Rows from block 3 of the text encoder of a small contrastive image-text model, named by matrix and row number. Rows with one number belong to one neuron. Each number is 128 + 32 x the weight over its row's rms, rounded and kept within 0 to 255. All counts start at 0. Numbers have three digits each.
Before each neuron's rows are labels from the 100 texts, of 14848, where the neuron reaches its highest value: "fires on" is the input token at the peak. Only what is clearly more common there than usual is listed. The data: simulated telescope pictures of galaxies.
# fc1: MLP up (text_encoder.blocks.3.mlp.fc1.weight, 768x128), inputs 0-127
# fc2: MLP down (text_encoder.blocks.3.mlp.fc2.weight, 128x768, transposed), outputs 0-127

fires on: "-"
fc1.691:119098110120094110101158176119187167156075095099148112145077125143063145163118116161056088192132126169118127116176186104076118127175132152145114155117138135104137172073062193177157121118141124089138111094112106193195119095094097107101105145140120122107130163143097112121161092181096127106135152127129160138119143128136127122146080147148103119203113110082093152133123218112189122081147
fc2.691:160186105136156163124161092117052105079173186130119149141148168143152120138236139100163121046087098102126112111087103135163125137129087141156118052115106102162084125168187124119111100085097143163151153126136143108155098126120130179134156087119142137101165157102098181095116156176132174149143079152140129077113155145112152144152120121116142133082141147182171110111116033130098118158098

fires on: "elliptical"
fc1.255:110205096125131084106156084100124123135131200135172146126118157117063088154104116158159110102106097091133145103170101101100087142083166099185089118129079089033147139153104195152156130142176127142114153124150095167161123145163110112145112208089135110138117110054144178131087143150135097116116133133099127089122179103119197128159132199130125095167127181165092136113098136137095113140092
fc2.255:138119140138142100120094101184106171062158100089120076136132155131109101089110138085161100093144138142133151039108125164165145122155135189075102134124134133213159128097073080135132138094139109145174104125108095134114110101139161120120134063115091184125137186107202103127150139138163099137115161188151108146157073086133087132128157190087105074109113194171168126105153145149163176133141

fires on: "-"
fc1.542:142159093145101152104133137138108129197212136124148132146101066079122163131116106153069198172134122136153122148127124192144101121124130183135081097091138114110170120116067168140143168124136088191079084180105073146127149084171083094146141112108173193110157142152097150105132170139116136111128089133142117122214189116113093080129122101187147110133138087128118099169143157074110129122095
fc2.542:140077138105131082111093156096095117087135089118132150093127209178101097111065154093123115128081161124099143087100149093235114142141090097126117146157169179142061074123146071142117065131144177092140154092104146083114151128123136146073091127151117102066134144110162129137116139098149152149121147156192177146081103108084102174101133139113152209129151146121126147143104165157161153138122

fires on: "cluster"
fc1.349:076142053082093075134169050091124147076134158132155157148118143094114113145144091128097066138094164140138101124125101114154097157170127149210152117108077111148135138106140076068098118080140160114105121082121147146140176130184181194079144153107117114161119108110089139099153150103109060071153122127168146116136106082121110121189184147116153145195133114117160163132153148118100170096144
fc2.349:124120117120154136104147116140098140218129189145158157178130110097156134115108114109167148105171133093118138077091145118142131183147120113135158129130156161177135180133149162119079089181125157132124111158160029057159086180104160146137136180106125158134117120166095118146052103134126067112052098096105105078123132150097137165108132171088139110127150119115169174133153074081116073156084

fires on: "a"
fc1.81:157122088161090113140117177064200129182184074132127158198125124088130128115119157114099099118186076091090103120129146091176136161134124124147110126144185088135114099113176138120144155110077162124182094135101161131084063135126101170137144104063126175152097076050143121108132097154071143126124158106134155110130177076105173166110180083112142145163129142135092128179158158119144156097123
fc2.81:085121085152159131144092125098135100152128096170138171152124133133135146093153102191108125078134154118110138136147174096130137113126190103165149102134140125126132106097157159139119151155093157141117132155099122111151140083098122169094134150074133116071134069103157153157181077162137113158132102160161092114101194164159180124136133044116203139122162139160139131204181255143161099125131

fires on: "two"
fc1.536:136194123134154098143145129071172141173133103204164128078085160170110144132151134103097133161092121137098141116147143154109139110100036066116108080093046141106078128145123181137130144157156112138088155161119128125071101175122111140098130142129142136138098134122130100132069137133120067194129085142148117097134125060109179118148129127157126191184138112155077086161147161173124069116075
fc2.536:108062097069075127120128210097065151147127185147093187132122092126104126113141107147192143089096141068122156150175127101126107109107138158161142090171204088159135128131093086180054122114081158093116107149123152138125136046119132154170155109141151135174153152111160187128140139115120056111170187109174133142137051136136113133139137106132156115160168166127151103117119104124110134132134

fires on: "-"
fc1.171:146124171157136128084137151163162108143111159042110095087155111111153151115095131130148132145130114111121155145118105118148150192154151141205133101152148144168082139090134134159142113147092113110166087099084147152136113156106103034064138050146152172108178170151152113134141134078096121100145078131099172191131177095120085166120067131141086111114159119035108122134187120084120105115147
fc2.171:131138098140091119091095069100187134145148090169119150122078175129199164117147138102175119173122149088126128120129205114175096167116135122163111105127133162058173178136132140123137116148128169057122150113211120106133131075173146178140120089087134139081091117086100101136143101144177166150086086106184150104154120147114173116093166103116126145085100127119123145197089136061138106152090

fires on: "irregular"
fc1.450:196111093164075121120121128144102164162156077082139126108134095154125139081121119142077135171177149090152128085138086102135130096138143143172112171121112133117128138111122141120163180156128112146133147122168119059173142196131155179085110150106171081146106062133089140108136139090076158123103203088135125138116191139129130120137110163104164119151163120124205130150107067122025176072122
fc2.450:098086109202125141070131163135098125153114128137210102131096155109109115094089110112113159186144149164115123120139101094091130052144154091167137140118060077123123114080083114112169165162116157145190133191094136160128191112084130143104128184087164084161116125101124103086185113124141144157051126087159101174175181147113163122133111151088174075101145127146149099143111142144098125129101

fires on: "star"
fc1.615:150122148132114131155129141116175169125145100140110110100180159150105166138130062082097126157167049149154101103126134140095114216148138206111091154072132102076142138174114142134158101151152135193083085129106163112181173160114077097111129179116122097176156129110117209110128158086142067113056127126116130146144149125102118113163139171116142131147136119098152137165092124102118160052073
fc2.615:119098098181117082086131166111200126161078082059141214140059055119133085111151107161176139162084177152091153136174163092106131137166149150164148162082144113097176098077115100125134097140123165054091100115112132187122103177109103178144114182112159115103169159142128131143106143163112127140121130155099120076164153165122092106109158101109174142124182122129129105149151149110119134142105

fires on: "-"
fc1.410:106131114117141119110166177079191118146137143094132140110100125136093140169122150149177147133156096138099098132123111084148141112130135119142093066126184109127100118105151103142155162142171118226132142114146102122180114172089090091098156131174121123142116187098172183119127124213069099180110052162112095177187103139151103106116137120037137136123115092130168112155113093138047129097141
fc2.410:153160108173108156138146093145116158061148077149112129117098159130161118085093131112100097131124130161175153177139155068159090188107134159049136156109108144126158125158102149146136141100113154108110130086161117172175143080191112156177162129056128167132103108163135126209087178099139139133105189080103115098131119053125147079166102118172078107125135117121169148118083110077179141155120

fires on: "star"
fc1.182:111110147088145131125067126144141170135119143076166183107147081177190133120136073101087134108143131106158129144158107133104123169122180089213124122138167096164108131130162168127112087148111134120090153112050126135135098090093126107091113097159092154120114097118191132155188134110136149152093120114129142228052130123104109179151191147133101078165167095171163164134163111147104125107074
fc2.182:159138142142093101124131129140136121087141086149019141147134084080152124122152103111135144212146108120110116152077168182150180172113090075106120100158105200085131151126132065104077140105149101117177085109167139093137152149175128118101140099085107068073141126116098113160131121112101122143100123216128092179159079122160090091169094122148159173103111139156165083137140133091112106117124

fires on: "elliptical"
fc1.47:149143141180152116127118085111114161147105095130144107148131144141109147141100102117085061127176093167115168169112137136061068144168119143111118100099114121170135099078124148187074122161128152112067123154110140143199103185111098104076146136135132098178119202124142176146160178129160155141133096197114116101133135138132200100138153140173132141088125121153065111040078181104078143130126
fc2.47:108160103143135095146126106091095133198067115154155146098169183096064096127125127126135081080150145119131155150101102122072077086139110138146147081100121103217102121083095139148096174093121151117088138148121147103194042156107108108106137152141086072152121184158146119127127129089143104175095092179102083110166137146160160113097165087141159130149130135168103093045100126109109122154097

fires on: "cluster"
fc1.395:142075173150168160120128130122134130102052119116167100138142151153119149145165123132093120198116124098069119109152120177116140098072172162151074112123144141144067179161155149143139137119143147140123136113136133153101198126100151138114160090111081079102142038155103084096134121154123207202107101107107169205127132122108167158070111129112118138174159176103153104174139097157178163137159
fc2.395:058146110154145065129149180147151115116157129065116116126123081124134128092046185154150105117156111141072096056094139131183137077117174159119186155147118144160126064161146144136146101113159138072122145136149144154127125095178154074154133114162191167102150142151149129112095146114105184076098194128095157109128085139120076165129161143154091087138114129170083144066108114104094114132095

fires on: "star"
fc1.480:163090188131154098119142163137176202070080159122121108123092187141155149132086149125118143103100118129104076108120145074154161165137169149111150042165126141117123167105191124153090135177094124178090101123111153161118088170116128109113132116158136119164096122124133081082138118182141102094141096075105198132101126162111110168134069168124131158155152152070127069148115099091124141112213
fc2.480:092145135162116163109115092171099079083104116091109100152166095116126139136169134166102109136154096150141181171169128107116109081058098106116094158095121098125125181128079144162174076119169143136161114124123153088150086180127119163170165074145175113110122133113110156178064138114157176231161136187078095106151183108114094157189095084119147082148099106124137162125135149155131095108107

fires on: "near"
fc1.276:104173113092142177135139130111141147098105174120109148132105132153162138108132122092136142116144143100140114090124159142136141187117125125154076134083097123121165181132166120115108093132172152107108119128152171135086146171173147154111155068129125174187168086087115137114085143080073133024122062120088187191111098084192179121175164143090158152222142148142143092139141110096146090132158
fc2.276:093100139109119143121110172125135144095142171132103176060092104100129181159156083125163122118199177134127050142147105122130111107095202183133119189145073136149112120128166105138126106084099133126138085083136120100073172110188154082184113122111137176147121132080154085121173090104091125105117111099156173160145086124163096155148125124126105073198125109102166091174162153102144173081123

fires on: "elliptical"
fc1.338:155159102215178158113131110103114165157071116145136134117138161157095117128108080146095065106157096171131144180113151156099082095132129111135076061104092120181138107067133152177116140150117136095074140159142122151142058152113100102120169141165109137181109179159112142149151164123132145109097088179117132122153153123110229095101155135195112129125156104157109131047076137109111141161125
fc2.338:196168164134160139149135069165112140118115075110116149125134164168168176146095120098171084173136181209137143085096131172074102173162172107125112092107148107132143089122135078129106144105135136116122130119113111151122083164139158156057140098130088118188161166115175157152147146129128170106135122138139156164141089113094120068157124060145085170057109072095156156066137155103128137161084

fires on: "elliptical"
fc1.350:106193149193150122116124083075089166166112117111176118106107148112124117154081096076145128148154104168115173140160122127120100157110058103158124115104110154111155195097101112139120129145113136125104170151147131079141123219153126162099130128161132103192142185100130112103114136154100068164114068170139142071168159128120195109104120078148160137140115121142061095031118092152104139125090
fc2.350:126134071152129147146143102079110110123094126118213087168104165120114150181072128110089077062130177171158136126096068105117155129172120125116190169091140153174158125087100126139122087102112186138129133173140115134148118110096158114146170164153121079158063154146142130147104132090126200121143180131086105115119173087163132155117134142153107160161090185118180088157113117165111049170118

fires on: "<end>"; "near"
fc1.743:117127100152129098134087149116164128167159049145122156171130094111170132111102114093077098112121093070053090196149140073153143145145149099182130087158199136157115120143186160181135157103096162157168127128081129177131091113118099137137127120081150148121072022119152131084186110134084115120113126140158116122092169083111142140136193098106143120136145132141117092152173184156159117121144
fc2.743:093145131111158178085098135091072114170192090155091125125140144153123097153153130108101144121089138043115132216125135103137113128167145139082159106157176140139104050201131130115116098148148133152177079165059153148176082132158130181168111145066119180191069162119106147094103125132097104101135137133131140155158166106111133119169168126141152138117124081155104067109151146076137103127130

fires on: "near"
fc1.751:145191103181142158144116107159144127150121113129143101124152095108152138144050151119138126155196130153192166122083121125117139141145075116145132159111107130080139119087149137117172172156140135168176053178108099120158091159093125173167132082153112149125140113100089136112108116091154106069088154138072085185102124059099163212129119129162082198145134165127052146115123132117177121095151
fc2.751:157151073099162174160128062105124157121109124122116138166091108074205102158188138113145090114127149154132128162078154066126125121118144122169083169139113142120162162185182085091090101105094151152134125125197146112085156168116152149092145152074074160140129113149133151078186090145094133074107183115075165135175124094130103105168140141125124044090147153109132079120143122098091128100138

fires on: "near"
fc1.766:121107119132046168093177107144159150135158143148157141142087106122127146123106162150172112113155129068126148043135094087124158137099142152160112133134110124112098193112108098080144103133122117099148144127174150012084148167131142201105111114116120113144074060145160099117115104112116151148080179114157079196174158112153054116124144143142125100166152101113164145192129110120071120136121
fc2.766:201115084117087119146157172146101123175153133159141128095198181136080102134142128156156120132131123106135087147185117127161094101118140142146115155149039108139181174148163134102140099117107116155123129123198145155199185101136094062172129083185169146131104138071138134089143117094168151081116141078112168113127121132091165103154101085094102142129176127164136102091048096086116145112110

fires on: "near"
fc1.754:110116129130097155162145088079143151168131119109121156112075195091168182144165122084167114140120107106149128156178107145081148159072079109126130118145123173148090131135091185106132135139138096118119152130134192185110156127131097221090111157104127142178092100101149096066161121073100074107149102109146146149150145148131128142240189124048098135137135127131091095170131146114103123122159
fc2.754:097143122142184086108093165129097140155140142117107084200098099182126154149091137143052136115084120094104130123159125190115120125116145167151128086125150178153098162129193108192174183101123151141094117125151123120120112126112164119128085067128156147104101189169177160078098099130141062161138119111163113142070112120172088123088126144106127099107094121063072113156155139198166181091139

fires on: "<end>"
fc1.337:115156133155099084110224127099131158134054104087124189142096195084141129082155162131117174144108150147178114125119101161088111132103031137129135118143103078142177139132122129102081149119098171109128121138152120200169154108171126118120120087119127140142140124094145073092086166134124131177131115105149114166099184137064084091117150125182151152145127187094068099140136163127080153134085
fc2.337:132083159115182103112117068072140189133161100204089105138119132115140145117073102128103067194121102115100182097081105148151125118160097127155136094110146114105121174169156136134096154171129122156161169112120177097079110137076164141124129139124101109177127125160173099103172114111166070102108159102147138150151140113131228131110049178134101128136141143108114183139102189182119168110121

fires on: "near"
fc1.444:070202091159159153112107065088129164122117136090105136095130113106119127127113120040056113142125106081094101121158166163068118181151167198098124151142127103113078090142169212143157122079124131152117153098128124155157114140169082115181161140103148173140120111133152153130091160098190107146090079143175103104135138089119113128109150153080108098145108101128127142189181137104121106069145
fc2.444:130125170097094169136116128110094112140179115077108105168122091161192117113148119132171116080104126075145106221071106081193134125155144108112095130147131138150083132136116121139171155103101116111151163146172105134140058132135179068154114104160113173159106113169076092108091123137068141138216132131115136157142173070156145102142182186159137187158185137107126108113141114100099169133155

fires on: "a"
fc1.295:171072160097136117138126107101149134101055136073162096091103202148103072119155149149092150138117168169150147103136090126152107117122151084137134095057126139195168159121138143148118101119119122094132143088115126166130182101120121168106107118082112164107088094182126117083137051189097165113115121153103174170073112112102143103069159104082116199165144120129156150129145170163070093169132
fc2.295:157131180130129104131133095194165124158160146151142156099086176141099169130143078090119138158199141121158125156152159154084186161163174113176136131195122110105123070128135161136100114113146134143094158139125117058137115125155131101103138194158134088156135116134083098064140163120132150111181093074175124134158149115147154140199077109118082064110142105085062060126119173097095111132099

fires on: "bright"
fc1.68:113144112104132134136093116088080098140148152069104203132108081135131120141091105147168092160098133119119129142106144088124139101133118177122081184171170136147181181086141138131092108160163100093176078145146148127117112085150161106051140115120134193098085194168085186116130141037121094085121137130146196162116111129108172133138145188147168148128128181120128105132100194141163168145115
fc2.68:129094191133154164133147101136093143103098123103121124179162102162125129140174111223121114131132113123122127128127141136161120142114103137138171134159111100040094179143100126102134148123126141126150158161071132137143076181105158099130143122081215132143134081131092163130132089167173174114113182089137140115133164219127110069168062078153040137109127106158147155152156191132108099122144

fires on: "spiral"
fc1.28:148156131136171135130100063098150134105084162145135155077167187126173133088164084151094115106217120145137132147091097123110133146209095197089119103157064138122105072163151102106152120129107140136126134155064190124170170113119140116144116163116148111198167136094144126127168155168105114141109110175063111107183115119132158157149125136066055093138159164112111171126114132073130103115142
fc2.28:121184137158096115075091114098180105132139124042143119123182191120109093112152118101134130117075129123120158125120135099133126153133175128084109164149158171179173119089091110155166120140122108078109131137157192129124101182136215100125141120152131035168066128138050138161062173118099120127084170112113175077129133063119102123113155155159169152135093124159114094148148119132103129124120

fires on: "a"
fc1.58:134078115102143109176126121176104119156114113097071162107113134117171122143098128085104105110094130108122113179107106139159151146134140103222075069131172132188074112103073167177107103158154114093153102182090194168140104125144084140080134111072148170151105155097134121098065135140058097064136160108148144158181165164147114134102167112141166142102125140116155160164137137082140097184130
fc2.58:091147150178103140144156177059128201159068096137125124148152122070165185125135146063069086126192082144100114177164149080119147133103092177156087160123180104164173132096147140095118163146082115148134109116111182130119157135135158113164110161097072093118169080171153143138119077123138144143159098096088081093111060132114106135169127140123199169126121112119121158164122087124142122137096

fires on: "cluster"
fc1.43:077091116136117160160134069141080122105058169132126159148105050148098146150109110170099128119172131062115115158177130142114138147091138118174171103101138115186163183147168111138129113166119156165098148125167116128135141150151121109101144109115171139164116104117075115060093174136172140125120062110121143208074121168119089137182172109093102120207118143144129111155120143071071182143147
fc2.43:133120148133143134130105069164164143074121184147072107117121116169075148131125118079167134107114164123162056180127172170176135093116106118111075136121154159124137116253136128164096102112163167103168106124158136102073100125145107165137134184179143136113167130081147121108151145136147076130160137151156174143179087131147183090166095091137095180147135113057147125091149115123159165097147

fires on: "star"
fc1.372:156160184137123104139160091090108114101136087168134156159095053145147152131130085125073114142185116124156070101163179120076135220123093131166121121079076140101206168117126115144189158113126187129117132150138192128101082178101111084178103127087119152117122104106122111112166140094111076160112099121130092147092175133127157132123131136103124122134139146118082133179175108080088095065161
fc2.372:105142086107217173159143080170176073123096157117091047214121154102123139156113111142132100110177093093170122153103130121146110128126133143067096114148163087115142131149118154152150161096128070173146115157172131141139123132081118092147152126089069141201106159152107163130125155119123106140136115074074153112049134129154073158159086151136136133098068107102130168150121161142093134121187

fires on: "two"
fc1.374:077164090125062082081128158083089158138144101152179155138124113116176166162179160149068127151143125153188145149144116055092128186154104115138136118113121084107160108101115194131103094183128167087107152143147122117105145084088112139122153089094157151095117166110056099103105113122097105128127052177127179134115172108053133179134127153148101148154113130134086142176133148125062125163128
fc2.374:156127134080123157166128118151123120134122142169159155152101160154184178152087132135077025093117103103141112088128096112143156094137181048147116130160113148131152144136158115175074099106073126125178163105150129098142167145140137152094122111098151144138119115098144102056169202135151135067107163155127111148171193139079126067084166081092128100107106131124078112168083099116110147124188

fires on: "<end>"
fc1.562:160102151156131116145103144145114134133083101149075148152133135157163163116162114138106169117097118071035141138144159126162148153146119117161121058104156092129165140121127200167129153149135157179103120111113149093139140137136155052071090091178099090115137101102101168157159122090105143159056138099138160097087163168091185113144081191181100151120104110107137135210154128150107160123059
fc2.562:096100083144145100145188084111125154141141124204139133112121194112093106099135150135150133129201162142116122114138154058141094066138111132124109112099063151140172130107101103085146129139110176140137129127098117094096188067077041091104100136128203151186163181154191118099144123134135184107150116162154150128182084085163145093113172094107157116110147106124172134128143153167107138109156

fires on: "elliptical"
fc1.506:141156163209141063097160109094118146125082137134154107095081152127086134131137128164119117131157080212108124090123115134086111149151148198158130158065106054133116097097119175140155134144146127155078142137123112117193139174090080090159122164160081118136110094160139127171164103112090198129107103128098101092167152123058160101141077167207106111170112088160121137100106139149125118124113
fc2.506:079044135217175100121135133095116141112120088072082103144150147118164179092142138117097050162137121120129128149117048152105158130140058129157132102105166171189074169134143118136111145077125118103178134128085128138102173139136130137124119096150120133205119146116193139111191174158074140153117111149162161127145099101120139123152165112098095136143176118112117104080180070154100142109142

fires on: "spiral"
fc1.162:088135124120132166100118121080095149116088176133123139134114071119121154108135103152133159120148088162126145121125108121172109145116187174109147118185158154110127095201143182098096125152092130118053162141134075116142191037147114118134113169169143140133097113136059163173138156138121114125112137087144202151120122106115174133137159123197151090144127059117081101190115141165096155192062
fc2.162:125145101098156190142095069153131105092153185161142119096158073188146129148104067124092109099131166172130132165143123114118158148108180120098186184166115113139086143149141118157125068109162135166072113133128151109137190120110152146158137224223079116147103110164097158109152106080121110149118165110108102140114162105124187179165172096147129142164135144130123063090097129168149128137117

fires on: "a"
fc1.290:079087105135106124142150140108215124125149097113113178110167113089075149102132059104183105199178128122111109117136152159102144121097131168175096107091126124173178146153127121149063112083154170139072164085105084131179146169153063062143078110174158146144100127120146130126119139172100140137094093081115104126130096073152099137149114180109053097127139076152098150108141088134152134111118
fc2.290:147154125190087150071154087103141119127164136115153041118150116130153157157101160157068161137113149167131067093115188059093097131127154110122123093135126127075122058109105129168147152165100163161132114203124153119146186057107088144111097161111199128142109107122086165107165129147110163125176092106133171114093132139136120145128101105124123164134068109133122175220131135144093111124163

fires on: "star"
fc1.126:124059094161121191135132096115162099128141156111118121141109113107138131114181112118185123119151156113152092066071099170133148188120131091156127108108075111154130134136109149102139120105135119138124161161112127149135103158163021126129162092186082111119124149103153148159085158121105103037171135140122140137154088166185090162182073103119140105168118131181196203117098159143159096149164
fc2.126:175140086102125126129140105084172171197094106172086159108138143114181102138094102129104112142141174122097188121169083117115121179076107119186156172152166129137091128133102102097136152125104074115089105151134150158118078120085167134086045167099100158144116156112213116125102079085118097096104123138144183128127086107165123117091118124111124187151119107141145139133171022141096123142153

fires on: "cluster"
fc1.144:120093108112141092145155127101140132088124094140091102144094150120175140130134107166123101143129155139154078089117110194124148128131144171150159106137101126150158128120111053094161113088146093162139141146121146124093158119131209144158146089082065109140136134075126136067095117152058094049160085109085100234131121131150093169147211102125097148177145152132133151182151095153143068101137
fc2.144:093094114134118137148153149157119079177122140158164092068180141184140162129105125156088112125093131137056098055141180114059138124163142132140163055132135104173106111129128145122143137106178127114109122135132181117133155191145135083139078147170178191112089135166058089071147130180123154107106093121144148108113110180071127154122089080144115150096148103096083118095138155095094126195123

fires on: "bright"
fc1.718:137106110123106169102126172185115140138150091095093157183133142115090127085074119139111125183177104131121121077098120136079134134068090114151099161127168145091072134156097141164156141119134109068129099154128074171158176128144117104108137113182139101151129084118172165184117149093135165197150136119130211109081129070122152134177091194169116087044138156142127125126140124107165172117081
fc2.718:130106099108157132156109138164148088138121158127112161145101093111164117125091153073221136063128172065117195100165127169128142117074110126171158177151092174192148153089086102134115148098146086116136134125151160114093106128121156129070139121137087158162116156182109139139054100138098125112102138134133154144080122061101072169108182158114124091178159150118144139129193080178172115115103

fires on: "<end>"
fc1.342:099171116084098041129130137173112130104130087096141085170138135155109078125188093154115111157112187122105116150190143152128095123092107120170136123097128073099170178115092173112107119152155126123091131126091086166129137125140172140120129122123147084162097083105104157145079123159121147095108076129100142153161203111098145107164163133094164114134093144130124087242124121171061163076168
fc2.342:110113178082147180108115141193093096056112117153200099142157146196133130153164099125093175140114164175175143113092140118084111114189188107102202109161144168141123134155067076151141149134111084103109104114122091110140114099096121153092134127151140126078094106145124152055169156157114136110078099148121116158144157165090098131192106133157109172146165112085154096079181127127128105100105

fires on: "bright"
fc1.55:121141159099077110125101165154080159125124119109142153166120045119119151149142186162113144063132154152139124056115117100119102140122115161132125145100113107131202144150155138116131141144132099184179165114139094109086084167122154092043162117094122220150075106110113132159039198129121110101137143109181162132147141102130146155159114158166133120085131123117118109159119095135198152199116
fc2.55:120133137179111157098147098127105118153119130102143170101184161125115145136099197092122075187108150097076158148117122130132095118171085128108116137147140112144087085081141155161183182159149120092149087149087125144143169110122062083118137177110152146144082152172087122134138148141219141207123198170149091126126146117135128120127143172110137089117123102100125058157057193151105127179094

fires on: "star"
fc1.717:122105106144106118152162129092132109111130109189173115137130099165134117140116065164112113133144105110144076122168141168080130159074169142175202122097133111095146136099127089126106115156133149163090103163124099157092114187131060143152164097202152151140109128112140064064104178155154090100093111150127105093120135176174081131136129133118083113188178175086145119101138062069129153141208
fc2.717:118154144116116128157114183151128132084088126107121109096100093125100139082118222166118125141124138086176184141130138052217118128125069084081164124114149134187198112110072152087114119123116115167166151058148179038095094086111132140132158088097113149084119145139124143153131118148126122159159115105120146145104138110110174126104102082126163118119089150156150135108200114176142099093161

fires on: "near"
fc1.610:081109063158133136144153148097150133210102118198123082188133133080132152135076074134080102126135101127097131154151122134069119124182135097207097118099126171141149131128147118138132114132116198117112130182055092140134104076181126167130144164179123111154138134117091184120111164092123114140105095110145111079072172098095183160167153179145107141125150126161058153117116171115155138151130
fc2.610:166160092162131163148116086125131166067162097107113126116086053130088104105158104085206191122100100130061167136176128109157149129093117140076081129123121142119184138155085084138094160071142121157131109124206173141130131131119109098148142104071097146136107106172164095154177083149099160150134209092130122141158076101129116089168109066141122102135099159130144112105129140148149144191113

fires on: "spiral"
fc1.764:111104154130062085159161117073131160098135158146141059105125139123067145111138124173166154050125151142143148106158160169138076096087100177120109060099092069169189091113110195148115117105130160152151133162127114187100150158087092086063166113145163124177142178129114107100145083086140110100100138153129122122150137120115093088056092125135104112100164142125144147142130130189129131069098
fc2.764:169157106139115084158138043066090174127163116181167176164136081081162123117101113106112113140113140131126105143124130121111162119103081134105156108149092081083177166134063182139091124103114181137127089159148112153134108141116120116193143141059122114172074106122161144173085124110131111117115091131097106115110167157115193143194101060076101080135097127154119117129158186062103118104142

fires on: "near"
fc1.87:138183116124116153135190110130163094101109152159148123132071105123154077138109124141118127069125135154149131120076130119115131137142166176128114111116092182123061127077146133122132116182098068155113087160144178144139129167149139133165080155132128130173099136105038122089107086074089126097108072111125169152080132168156235171162110062149132158148144090141061132131132132162085115123178
fc2.87:140138104126110122152061162093131170100058152102104126131105088134123185137141135131157141107174152188139138126075044168129136102139065132092094135104089157105136153146144130149061116116101125131139168122146188108114074097085117163135135087081142140173125116118144181128102161122083124126141102121145156139150118141134161096140115033151106146105072184186094142179173207075107129092110

fires on: "cluster"
fc1.758:116101131086139182148209115199086116096128110141151179167109179119120082122091114114107123071136164116130173101130120142105101156132132067182156124097141138123160140136098137116115148137144107124096125143171169178132125182139110187155131145119118160192139116118122126099145101115097061127125090166130188217102158111189152108122144089093172184118143144143123142123100107076062080048113
fc2.758:150084161151145090114089142118132164123120117126119098163122153166142148098124114162181154161091142158085113103080087159128098097147113163125103139132061118145116096068095114174119116121114129131185191147103091071086126139170167132117113094129156160114109137166092160145101169155127096130072137064123093202144071128236115139124146178159085160083109135136137123191131175100068113158163

fires on: "two"
fc1.330:110110113067172115136152132159113175075150147200196082091088138142122094130149136097115169169186118125138149085142131119134120147089132110162123150100077080123185111078144101092073193180139126135166101118180114105077130174117156059136142102130114155083102104138130092157169130059080164075151111100125163129106125126134201143120111138170142165174098127146071128072124102121126164147123
fc2.330:141113162149163102126138117130105118104116177116088111140141140146105071088085123144168144083069135104117196093143114187175154144129076128110091115103190125212063131157064135148093122127057142130114162142108157136125075102143148200065166090133122130124193196135148149150103077146155113115117102110174128140132088135142119178083128114145090155108112191161123118129148116164108139128200

fires on: "two"
fc1.70:125111122099143126080126134113140157088153097178098141123105130126101166107181084210027152179216172105164105072127183111107110175162132165094126149068063117087099104131098137146118156150124140134163086187107140065117167100137153108136128127100132167115152127095127133147178088091083138159148098135135185195159123119118151147152075159146138133163155128137105077146117153139129098139101
fc2.70:131132165157130103159130156123085106134104167080151162104109120088174091171177141149109130159127137107115153141167085215175146098151151112166140188110139149118173144082165101145091054123062187135141129075086079118105124105099131148128109168144091117118111116117063180130111120161150110128117122113104109143127152170113135148039146030132114077134146103104181167112187123164162126119126